{"model": "class-conditioned image flow-matching model", "dataset": "drawn small creatures on textured ground", "train_examples": 50862, "image_size": 32, "horizontal_flip": true, "conditioning": "class", "arch": "dit", "objective": "flow_matching", "cond_dim": 128, "targets": ["colour"], "num_classes": 12, "cond_dropout": 0.1, "logit_normal_time": true, "norm": "layernorm", "hidden_act": "gelu", "mlp_ratio": 4, "head_dim": 32, "fused_qkv": true, "qk_norm": true, "inner_norm": true, "patch_size": [4, 4], "layers": 6, "width": 256, "positions": "learned", "optimizer": "muon", "muon_scale": "match_rms_adamw", "learning_rate": 0.0025, "momentum": 0.95, "nesterov": true, "orthogonalizer": "polar_express", "adamw_lr_other_params": 0.00096, "l1_shrink": 0.003, "max_steps": 14000, "batch_size": 256, "epochs": 70.5, "lr_schedule": "wsd", "decay_fraction": 0.2, "final_lr_fraction": 0.05, "warmup_steps": 280, "weight_decay": 0.3, "adamw_weight_decay_other_params": 0}
Rows from block 3 of a small class-conditioned image flow-matching model, named by matrix and row number. Rows with one number belong to one neuron. Each number is 128 + 32 x the weight over its row's rms, rounded and kept within 0 to 255. All counts start at 0. Numbers have three digits each.
Before each neuron's rows are labels from the 100 images, of 14848 (inputs lightly noised), where the neuron reaches its highest value: "top examples" is what is common among them. Only what is clearly more common there than usual is listed. The data: drawn small creatures on textured ground.
# fc1: MLP up (model.blocks.3.mlp.fc1.weight, 1024x256), inputs 0-51
# fc2: MLP down (model.blocks.3.mlp.fc2.weight, 256x1024, transposed), outputs 0-51

top examples: white; pink; snake
fc1.21:147132135166103137194177135097144116023144127145125098094119076120121083070211113131131145151243109145103110082125123098110096121153115068096136117129141153
fc2.21:098058142111121131116113109106124127116155094100122128105132068118136145143064084122127130104136154131119174218147118085105135104089183141036118095125098130

top examples: spider
fc1.13:064065110119120143141160151132151149156105189145093155106162120105106121148163078131153145144209101134120122092186099120089103128126157118132171132161097064
fc2.13:147101119097126095154129107127123107144135071099123168117104169134141146095107160191100167088123086117143088238165100125130136109111154165130126161139140126

top examples: snail; dragonfly
fc1.128:143127137115191114020137147138144169140111162158100123192059151130115167137099086076099133124111145158221177163157074152093174108120108149103159096099153094
fc2.128:132128128145184109234118087141125133078122152181150110047167169174124087158188180097147091140126121117035082135120223158179079130137139083083108162125135159

top examples: butterfly; beetle
fc1.236:220102158129174169137123130141120064115169187150141135067144132097105189104131132153146116093069140104157137150121223134128092126153141133134105150093170167
fc2.236:062115135111153133076141157114153123090171083130133156115094120112142184152097123145131147108142144120122190123113174109153117137111104167220150138120106180

top examples: snail; brown
fc1.445:222129163179107133107127110074134125110135081119147082138126152129126165142127126145111120155136131153148115073171228110094190149152156137131108206122165136
fc2.445:153123139128127178098131130144131127145129171172128118147145167123137126155094127119041189105116123133127162085133130123056146103130099082098111079126108105

top examples: butterfly; large; spider
fc1.291:099136161106121106086091147149109144132092126168137138128157093124121134143106093090156100136131163107164121151134155129125046204119172098061151120108199137
fc2.291:101160161061115165099156110137101069091143091137141091127146137103140186130148151102162105164127118131138209120141200138128202106089081141134148177114120164

top examples: snake; grey
fc1.415:118156170116122131156123138101172102135161113144111112161129089149127124083147118128133118134114164198127124072115114171144118130119126109153110145093067155
fc2.415:172140154130147177098130146119103127138205104126114076098141120147134119128034051093107157056138064133129068246123137152084092111130052140097042131130117090

top examples: white
fc1.166:108073178069139105157103114149197122147111121107095119127127159121133100139138096133140139091134156134128126132146119169107129123161072142147168096097083133
fc2.166:191101149123139121123115146124110106147138108126173157139134190116151105125113168117123032157131116124087162107138139133180118094118080138073168096145133118

top examples: small; starfish; dragonfly
fc1.509:111116092110108093091141117134132146128108145081109163079108135109126141100074100119128047175112062116211128223149134124129119103140123176105129139144124191
fc2.509:135140108116108121161113162105112160120085143130167092154139176115108126161119135092139232083112165127074129058118113106128106088113091173141120086149139077

top examples: spider; jellyfish
fc1.419:128163139092107125145110189065085113062128095112131160160126113107148125172133100103098098155099075091155077123105168075204132111145097119133097101125208135
fc2.419:133157141178113105079102153118094173121174146151178142121130129095120095172111114116109118160121099140120068101130177124140145129135180102108141131125086122

top examples: brown
fc1.354:126099139100168139130036147139125104130081130082047084150114137097104107182144157085169133139139063149158203135109119073134130151103183116114085099172161115
fc2.354:116089206104108091145140145171120139100112133104125127128129109187142133051126087094107115077155131139159142106137117118098129093128136094170093125168114130

top examples: plain; large; white; creature: turtle
fc1.175:095131087111080167081141115122118122079128129093112151121110161161174038084046136176153205133111159113165112148096078138129154153125100240105125111130121103
fc2.175:153080129176173147046158129155127125154129126096146177095099141133127049129053110117108159153134176167126140146121165099131118082137081113172150085205182125

top examples: grey; small
fc1.711:167057118147097178099080100102163148157139139101127045093171157134159114112156151119166103131102138118141103134123093138192150136085097164228174137153123082
fc2.711:095113118148138134137131130101128175108103144132161136128113131104094217118091174149212091120104087136110101105094119160122146144152144095162146092127121143

top examples: jellyfish
fc1.22:092191092141150203038068176104104152147114183122132160147115144130156150171141151138195108159167156148099160096109118064044137143138211120160109146132124098
fc2.22:091169130089119141118148168150141194158206113146079144099113121084162158166097161097122125136116134083123096181038121138106134102153176130155141185082093142

top examples: turtle
fc1.499:120061155121141118136155144116143195152172169132167176116130156026124124174103162120121127143096074087121150105129146051218153129075126169100115182110102125
fc2.499:198145111112186106128132103156133175093096147086152134140120148142148123141135076098114112077133117115100145173151153122068082132113100085108120088124140096

top examples: spider; beetle
fc1.249:105073143172111112166136141140109133101095214125120097065127131149128219155079106122186151156079164183143138077151164111133094093097118118138128154125166117
fc2.249:103143142122133175053130146150086145110152110191130112114089128158130096186135182097103173070156137147145137057102118137161139079115115117144124135148149201

top examples: dragonfly; spider
fc1.315:129135116108153092154133138109133072150206092132103147091146143113145146187149093072113193104141128106120116161151122095089160083121101098196089105118110150
fc2.315:085145165113074120165125073152113153119089118160141152067131149131131164141120159124123103152110160119199106157104109118125164139150139156168204103126133121

top examples: beetle; caterpillar
fc1.51:193115119090115151143164174163103117129133138145178146137172141110132131060095183154145106122098104103101120118040172125173165167143087138120126123106139143
fc2.51:127133172136104147106135122162127087110161151124179128111099113180139133153167105197114157132131134096214136111103112117128051166123098132123152123154119124

top examples: striped; jellyfish
fc1.42:113066058169126142110165118128235140134113124122155133146100119117117140113143118118129131132136107156144111116122121159118136135137110131138144141141161146
fc2.42:164110115125107145098113136107135112150104122202108097079067110124135099157104129127137099152124124102154111094120149161105143149113109116134082153143124197

top examples: turtle; caterpillar
fc1.458:102145133180131103068177089152126161133115103094107131123110096091152100101089121163088143081080167160022106081091138132103157130121125117050106134213089072
fc2.458:115160109148108141136164165133133071151164122191133127087172138125106112098163200109136165080135080116120096166150101110179098086154126164117101165122147072

top examples: striped; butterfly
fc1.525:139073161184141109108170092079175090170148126165121044147142120194159131147181136136101139083093065171095126118138132119125086108142107153109162108118150143
fc2.525:081107126149078190145123130130136101118069079096115163181116129120122088155165074132103255102113139136112163157135179137123115166120106106169153145149127104

top examples: fish
fc1.208:152084124135145088093155143124167147099153178095120143079114157113126041090139189123089154131154125106084158047073174081086128117096197175138131151110130135
fc2.208:147133124136137123148114109113142175183110149116118147144150140107126233176152099146153086167155143143145124202084095097128104126114184111134119142129131066

top examples: black
fc1.737:153100149081089128117069131113139167185143157178079038150139098106150126221090090083118088120127081078126201113151123119123131129100083170043156105114155106
fc2.737:112165106169117134148175085120148153117139152106154024151125132154144142066136162150151167157095187144128151182120109097142143129094094194165090179112140177

top examples: fish; beetle; snail
fc1.200:084113134087102161147135108111109155130138118129149116135111124107157134115039067136142175169106101092188056102123097146164127182139125117178151111109188140
fc2.200:168091118106090149071113140133124131180135146125122135110144139130098100153212165151132072130136162133075174102143134125090128184140097158139171143120161116

top examples: pink; dragonfly
fc1.469:138051110220133138115238093117122092161122112184126177108170139124163109069175125172126161091199131157204133128149173137132127108146090160131101056095117109
fc2.469:139115111133123115186154109118112192150165136175107099117159070086149108130125159160079195135121111119125107122124129124153154206127119100119163116137147113

top examples: snake; black
fc1.58:154067141102135096115138143134156151135000180132135139127150117076095127140124126119155127107142124069117105108154130079152085093150127070123113079143207140
fc2.58:136122129105151170067130119141129134177095117127154153118160190127123125108150126120149101132127198136088236143146134120136134120129135102116180163139095129

top examples: jellyfish
fc1.425:160112103123083153091193181131139223132069081145144145149146088138154135150095135083077139111154145146132160143117092122107166139123149196155146161184112199
fc2.425:132157106164060172151110090112132168131114118110111143142142097148097136121145100092161099106105109122135133106082136088130057160118083078101147164132131055

top examples: spider; beetle
fc1.397:143135084159044154074170116114142155113088114156130086170152096115126163097092194118144079134118152118127150191097173132086099069119103148104121169111077122
fc2.397:137165115110039088127091130138129145137126075104159137076131168088138122172144066116143133159097089125164121050143090131067199168125144120134121083128128052

top examples: white
fc1.623:118071188182142152151171112086033130126156147086176145140153119121134117159102117129114133148121095056141127119117131052058104140132139123152143074143115100
fc2.623:240152165178177090128136141148117107131162146127120127131088118128141140102149131105125122088111063124098075115122143079061127150140113054127132093104115148

top examples: pink; white
fc1.99:105146171070117098107110103073148140129085096224112145120102112133121151126195075119127108147164157126172100150136133113151121083106130074086112108102145122
fc2.99:128115106087132107138101121127098108104144075183130161147100128116129126151160139125076125116154098146113157114156085115140147173113177174136113123148155126

top examples: striped; butterfly
fc1.108:098159048116120127129180118089138109108128139135119158158131090173115114124150161113111128122124112124119128126126131147165133133121048163120111144077128158
fc2.108:168180153129122124100087132130133101057117089073112081160101099137152069099141180117115131091100120138119137125145141125141148126131163143131183187124156090

top examples: plain
fc1.136:043096128102147154155135112085155164152124108088096152122142142149129155081052095118152176109121101131159059113110077122054131150105100138067082162133146137
fc2.136:093163173081091126137030110161132078122163105105128094110124139132132091145173065158122225180172166112153103153140145126114103106113160136141108123096141121

top examples: large; snail
fc1.155:161119126143128100068114169159146172113116175118161161080133077136126160132184170235117138123144133132121130118131183123133157135132139109122183124127129085
fc2.155:093124112121112065158126075129146099145130127105136137174111092148101092082085057205136104142132114125119094178142102141156140145125102147037162127131114176

top examples: small; beetle
fc1.193:067152128153095125142114106125096118110216168068138098116090046116132152099158149082164174128086071078147169156141135102163102109111129183099162118112204097
fc2.193:133157105140106126115111159094129146184137123145145073107167123098140095111169099161126015182133127141146078096160073128095116093126121056165167047140123139

top examples: black
fc1.145:188156156137116127096091128134168096128096165148137126148129045130100254158101156134181042134105106083129114155132095103139126146149117183128104098109162150
fc2.145:007107101143109129147127189117119121107159089141137115160085141166122137090160144097169104128151092124129116186070084108133160178143180204082097090138145083

top examples: jellyfish; black
fc1.562:133050142025156118097118142131146107148060118107106119134133094166142110101134127125115138104114163176094102145111102152081130137125141100179129113099141089
fc2.562:140085112109145138126106122112134147190102082019141088154141190136127131112075114161121149107107094129123050078124152119232110124116050211148120179136124128

top examples: jellyfish
fc1.343:169157117125095133137093146120133132156149109190124133190068148155125143141135074090126128145129158178141208126096107141124150134108124143158108119171078130
fc2.343:125106139182092164070191127115125149141140096168129155070152119100125077139142173112135137115100071132133105122082144124120096156131079147140131178124110121

top examples: turtle; beetle
fc1.615:152099106120138170090106124092147136158068150180150098112078167125129120159108091115110128099134173132121165142029189138150030155130140156108147212099134128
fc2.615:130098122200079087138113099125136121093112109136118085101133096128123085144093127103181126091126071111211120056097136123100189103127101125150086127145128116

top examples: striped; large
fc1.498:089082139062124140157178130115158151147123126121148208130133189218122136112085122082142084114099152095121149089127106155102112124181061130150104166047114166
fc2.498:194117075154160133109130118125138117145110158125135206047048087114112128144082127124125128166148138133165166082133146109136133129153157125154077125139128204

top examples: snail
fc1.146:125092105095152125099136161111118126156141105048130123157125123152140100145133097115106090190103156154117093114143065143103147140148128117127119069134101117
fc2.146:128151100089124086128170100119123124122174134113135098114103127144144168136162215096131176066149091124152189133161140126152068170129111148164129122123126095

top examples: dragonfly; snake
fc1.412:077107150129129104101056104110130106132176097083119115115138100078151111162151117153042118108129101128078084175080153116132045104142090158108167080101102151
fc2.412:119081135192120203153104150118116135118074126015155112082110117158124140155108127102112113145129206158132216153129121131110104127127066131083151120085133115

top examples: dotted; butterfly; starfish
fc1.501:140130213053149101127121132141143126147129131121111172131124102060110140135114119103133120139147141077107167135126129134099098127032103138149110186105131134
fc2.501:179164127195111155125095146148133146094088131146130061129132166130159123159110137139110086214102104160133236168129105121124114082182152100132141166110141132

top examples: large; butterfly; snail
fc1.305:163118126135107174144113070134137153092116124185140085254189183154145125126120124140157097102097145129164069113181106135118083131125146127137088129137117146
fc2.305:126161145181097124106178140141145165136137115175118107092100132119148128112127144145107147151118106107088179130200144142097167155144174121115129138098115111

top examples: turtle
fc1.278:174124098110117101119129192082119161198124195149118107146144118153169137121109094114160100105135180142144122091096233113144089160089142123145084145095147152
fc2.278:120119102131110213143130124136133130120084133193116079105015072122125153144163180137125126145122110106136178130116078140070129176147123114118136067154129128

top examples: jellyfish
fc1.17:145093166084053205154092112110129151092114150131085144124160174152143220212153192167162135105149143130070119081167082145130097110128071064089090094095126106
fc2.17:112122126151134188093126142135105081106119132148144125179144119128110173179141174097132147136162163134150158092095183124114079154133133110106178086121107171

top examples: fish
fc1.213:128107157149127149137106204098154213167146136127090116166103097079148106152116124098147125073141130108135131148182147096121104115134175082122115071133128156
fc2.213:122162103147164091153116149127138082156106082084123116165135162122134134147142116100177149129138112092112126188165129134147090158155104173134127055106110162

top examples: turtle
fc1.699:154108170160197068114085147148139095123093141132107135105072152107127191128109127130041168169139097128075087177153086114113072133103159125128103154124161182
fc2.699:096117077123179120128138107139117127133086123140123207248139127077118097150179136124154054115119149149097170154140164173084181118116135084113104116134135075

top examples: fish
fc1.151:133143130094177120135093058088097136144132149145088125178210150066126123080113127106103115185170092154164133139160154142123167050111134128116130115102145108
fc2.151:137118140145145146103152137129129156127116107122092112121085100135155105170129112120109150148126123132123136144036110125071097128131128105178144121134136200

top examples: beetle; fish
fc1.356:107113133105154052155129090167123130064190140108108159153120124118162113103138148131077128187113168096068106150099123172096101118116133163166092164136121058
fc2.356:092153088090174127155154175129135184131119160111119112162112130147151161086165174187169124181137141125008125104152094128122176098127180146102115063121167061

top examples: turtle
fc1.351:099099121092185139118107161091118118110137125146180150156108103120113114135119128122197122085151164129143126111154138123095114142158122114130125119108170149
fc2.351:142145109189124139143115101119090147141100056168141120078187119139130135147172095130179100191137162144110134147127184130047126106126104042139116086135120141

top examples: beetle
fc1.153:115060134084142130125117104110121202148134167174133065117130147158123170108059103169105178176128088158199140092137108118120134037130116130144127157085110118
fc2.153:105148127208106147125187147136130199095177168183141126121148224128128070165132154149084125082108152121126204166082126133178062123106136125120115155118141159

top examples: black; striped
fc1.349:156170175165108145097158091103107076159085161163158136130140246099151169106091100109100118143109142147135199129122123150151098139104117057159130128070153146
fc2.349:122094118112128157127103223120119087140102095123136066155152055102110117069059094101138128104132178134124177182072119163145155147105164127159157127141145132

top examples: starfish
fc1.533:118117167148168142071098060164152140133057058075188129151121149080110099055188158154114083105115117104142166164145103123158150146121117167127156139127127141
fc2.533:162145152113144158101120158102144143100095028092095147118133123172144147191159117147097162146120171125109086098148144148151107161142129154122143116125128135

top examples: beetle; crab; caterpillar
fc1.437:127091165135126127100148164167158106099060086104118141133140085157123118128070088095168120159085152100129150133117145145111048129172097064118096094156162102
fc2.437:145186148111148139162106045138146129157120132103142163116107153114130169181120180104105101136152175139118116131107082166166153151142098106115123098097132096

top examples: striped; butterfly; white
fc1.241:149218210123140122130148133181082108162118138100114083147135107129129118150138127127109131101145110122131135138131131075155150124255095132110135060134133121
fc2.241:179136163111122138121119113139121134187120120091150157125120190137144111198161105141092058101129110149158152128123136120100157146127120117069107050130158186

top examples: starfish; grey
fc1.463:153120111081210118125133126156075122125155078148159165114112133116158151137127156178105173139103152067119115149129158126093146124096116173115091117149143124
fc2.463:141130090127166107161150095144152161124126203076130130179144105175125130126105087146072123156166082135171176143074046119164118076143145113101129120124110089

top examples: starfish
fc1.626:130128108136084079064133055135118105129163079141143149187167161119165118125139120136164224111072114148173116185118112063146105139129128175109099081158110144
fc2.626:151149141103085160072111147093124110184142114109151138166221093172105138145145077117108144119130093153105101129135140105119134100144121113115106120156131199

top examples: white; pink
fc1.228:115094107194115099111184099118108132089167110131255206135132049133166082105136107131081096090111132114098105130125123136074143135147070159118127105122117107
fc2.228:132117130129113125130044115112127134135141102077175104144107125122126191074119114116186162145150194183135139161082164124158148112120107127134063079189104182

top examples: black
fc1.387:172205217119126150152141128110142132138116122155031137130124176117139098110088168126128112152108128147132165126146132129143136148109170095090150101122176122
fc2.387:117186156059152206153230109129125100063134126068141137142118101135120076078186123177140109144122180156135135113151155153130151115140121172148121175144138128

top examples: brown
fc1.595:109155116177159196158127115103123115124095109125165103151180095151153102137142174135129126153101055124093124143116128069098129171136175130177105141170136149
fc2.595:144120128091137162086117111148183043142093107109120148090094151116136073147121155120125156161121168121174128086135111096123119130109090138075127167113143128

top examples: beetle; spider
fc1.271:185086129142139093100128104121143153137182178143091126107135124135116190080145105062112110062100115141144105147082066089130213107147108199192159128068148098
fc2.271:136111134139190150117132122094112164126076158118099112140135117109119086110095129109089142179108149129068156079054156094101143032138169080134198102125133174

top examples: grey
fc1.535:108116136140137168100103128124140109118147110181141121107138129095124165075109059163115095125156109083144113095120160090164162089107079218207123105116123051
fc2.535:181105091062127093098171116135142099157118178169134032143126108157124133111146110090143120121126129146173161163150198135123113145127163121083124135131128127

top examples: butterfly
fc1.118:123139079108122149153160157127114088104132130119089139112160196137139143122114135119092100144110182133137085116095130136078131118101106114158110089114113170
fc2.118:098136147163137111100091176135093106171058111100186187121158105172148161093106139129174151165132054193186119180136119128113185131133115126123108099152105086

top examples: white; striped
fc1.161:120091156105126136121121120192066129128125127094187090124120089121082126122137127112117126139177153044131114122131139070160136119140115134146129138143185130
fc2.161:153156162118129073113117112149133126157134130165116088112142206121148172139142156144067049115143102146133111137162110103175122104138090107076096158140157129

top examples: caterpillar
fc1.572:115106111093143179150130065112114129127110109153163170126170158094138129191152088153128126106176121104108105124155116118143120134155170096118142080171127103
fc2.572:145151117162202154119130106157125079124104120157139106232102088115109113117072128145125153135113121137087141143140112128127045114128182129149137050138152176

top examples: caterpillar; dragonfly
fc1.43:155166121125079109109121129117136139153163133154181156067148079102135084116144103164158106130177161136081142072112129163103075162157157128077166122126128100
fc2.43:104117118136076148163181118124130161059193102126146116157182148151137128145090090188159125111138089124152118146126089128161122160167144131148133079100123135

top examples: crab
fc1.635:115106102131130134129111101114140142118144110107126139150115107064131134152134137148127168170166149118115087122119132138136090173129119119163129188137186159
fc2.635:137187069161093112122106134116087108051153114126078105107152069166134113160121158133116130185144161171077125137135128157206092150130142131103093216123120122

top examples: red; snake
fc1.381:091125156167135139146156105142079112133084123100152088141191087089155153114157144140132116154127072118171152124094127086097131152110163108178089099124149161
fc2.381:143188102142117141150112131151093080146089163141134168086191154109145141149120115149135178171101135155153191120114099136161123124105114066108123139149146145

top examples: crab; pink
fc1.573:121123148160075097088142058109118112149118157136123104097151118119165072132131157068097144143137141150084094099077124116114202106126116175135159131128130079
fc2.573:101180114095130060126182133120134117114068172154135134105148139129129086113112046097168129113117169106131138190124111161134102131102158124052100087122114090

top examples: fish; grey
fc1.353:127121132138090157148145161098124114126121206195170052109156148124148055101173137142078049191159121109100174129114114154114123123117126137068116134118131062
fc2.353:083081144160187101115144098106130124130177113105112118119177122144125049132114096138099156121106142095167089096057149123136083110133135120121104082131121114

top examples: striped; large
fc1.290:112127077143131146095129123090070115098128114171106082130124091173179157097125190147101143062168137137137094101127143106160134128153165146083135110186117130
fc2.290:235175159118140113113159146134147185186126143121097145153171185130134067089156098088085069029123139118106162099162095141126165121097166110093213112130130118

top examples: dragonfly; large; orange
fc1.492:121106107183141121161157092101133104105148096164107094113185090131097104053138137155117113179178152117146142130144107096115137061157116130171137138133153168
fc2.492:111170130163178125086126167157151129133155107124103077110024158160136105147132122132148092111180109129086143128103151152088108041119129118157212115104168117

top examples: jellyfish
fc1.762:107094141207057113125185112109159115132121060135183120128128141125120101107161134106129077152148122132055145172151082099143156138157120138124140123067150080
fc2.762:152145133118136095128107125133146165087117099121108082124103201120104118182127089128137137152124127127149167125183176118125113076115097101100177152099129114

top examples: snail
fc1.747:141129120127177061131115125124139070125123123089115071125150114112132116181165189087157153126076101099155146092158151076114052108131107123182128164110147064
fc2.747:129089145148076156085093159136114217181157116095134165093193172106127189103171179125121104166139103131135106114109108127119192164130182130122063183137142102

top examples: white
fc1.159:119147152142136144116117121047082152102145123108161134124127119183140140107136117109109132106100134095140130106124130145141114118007147119096104119121132118
fc2.159:177153157118124128109091113114128156128114098163136109115156176136111130179111105120123048151145083145137125180123106140085165127130098131067050086112099124

top examples: black
fc1.237:116149071134133116143124137178122129112102110136110148130121130000072124092102142106122102118127094049131129105120138136118125135176137116145137119203132128
fc2.237:156172118105132109153149138129128140203106156199173127109107156135127138155104094149127056063154047119149095193114128139153123119143141125130017090093143172

top examples: beetle
fc1.273:103102156168100038098130164085132095141140214157129144107113110133161101158159075190102165118136115130069127118053109125144137146109134176111128077145138115
fc2.273:162140155216141098182140116103141104144174220095137158161207124150126139102100109130106112127142210134169116145105135081096117151134122114146089158151111177

top examples: jellyfish; butterfly
fc1.198:166127134136118123059193141133126175137179097140100067155134143147154132084152111068124106102186153109051097142143141130108114098151112150086053130137130108
fc2.198:073087124130141105165124140123112088107228119090159103102131175123121092104142123093136106107122099142088132123048119141155095145149099117102091103127128216

top examples: large; crab; beetle
fc1.563:072142159156123134146124098094123138095088127180080074101101110097138109129199145114192082152120176169092151132087149095140153148135139143099124109167089087
fc2.563:105130154105088134097100196147120115146113132154129101156124074113131130077089156118138187122163236139144165042161110093115085122119171117138078145094133126

top examples: turtle
fc1.293:147113147187126085042123072127113036132113214189089155167151123086133121103091160120102162171156118125079083136107164093166078145119134130113077140095136167
fc2.293:115115137127141159088094093140149162195086139068118190159178045153123157128124160093099081147164168121125119180132170152138109131157082107113108136098153140

top examples: white
fc1.592:127171010161133131141116105133150139149103132131069137128104143167194111124127132122128124148123116221117125122131127111095109127111117124110147109042037124
fc2.592:185134115141121097160060152112100115058132131152144161133172218144154138184136141101140045101121080119087146166123122129147131069137082121068155043128139124

top examples: large; spider
fc1.274:084178093176167124138089107158121132078103136035135145154116135097150141139140139155106115047112174108191149122147148167121103138129113124078078087128145079
fc2.274:127149153124073146146019119110184126113118132167121090102116131180134138086114108100162162127135109079163219104130140121073138100093098118088157174154122131

top examples: spider; large; beetle
fc1.202:125139109067091108165103174073152130000121119113111096138168098115141113127168090145125145125153103147145111121157133135146140138120219173101114144126138169
fc2.202:068143095156114098101183151120127105174147162171150158122147140104145113140151152146142087081131090142124128120106121146140121087151138140139097133121114025

top examples: starfish; orange
fc1.675:122131129134138133125118120125096057108038128120149110129055154120113147150126153106130157218137149119140117056127090094115177135126110173173173091166143168
fc2.675:115076126104084087168151128124150134150108113153108151153068115109147130063155202159158084104137130155096128137146075116141131063145153119082176120129149112

top examples: butterfly; plain
fc1.584:156109139045100187123116182129139125098085107185082120139182116104101173109164101132113111147092143080137035126136135154103141147094152188124142156162103138
fc2.584:116074164157141117088123110137127142098119165129146140113190133153110126080109130110151110165126117139096146147107094138111111098125104102159143098079120096

top examples: butterfly; crab
fc1.603:182131147126153111199123085130133041066103090147133103067058168178140109131183145077102104165096109149121161148145115140128140155149125151131103231132147161
fc2.603:111138115143125090170122185155127156138076090182129170150029106132159100093117218128207146178148091124135134173155136118065149139146117104103149119138124146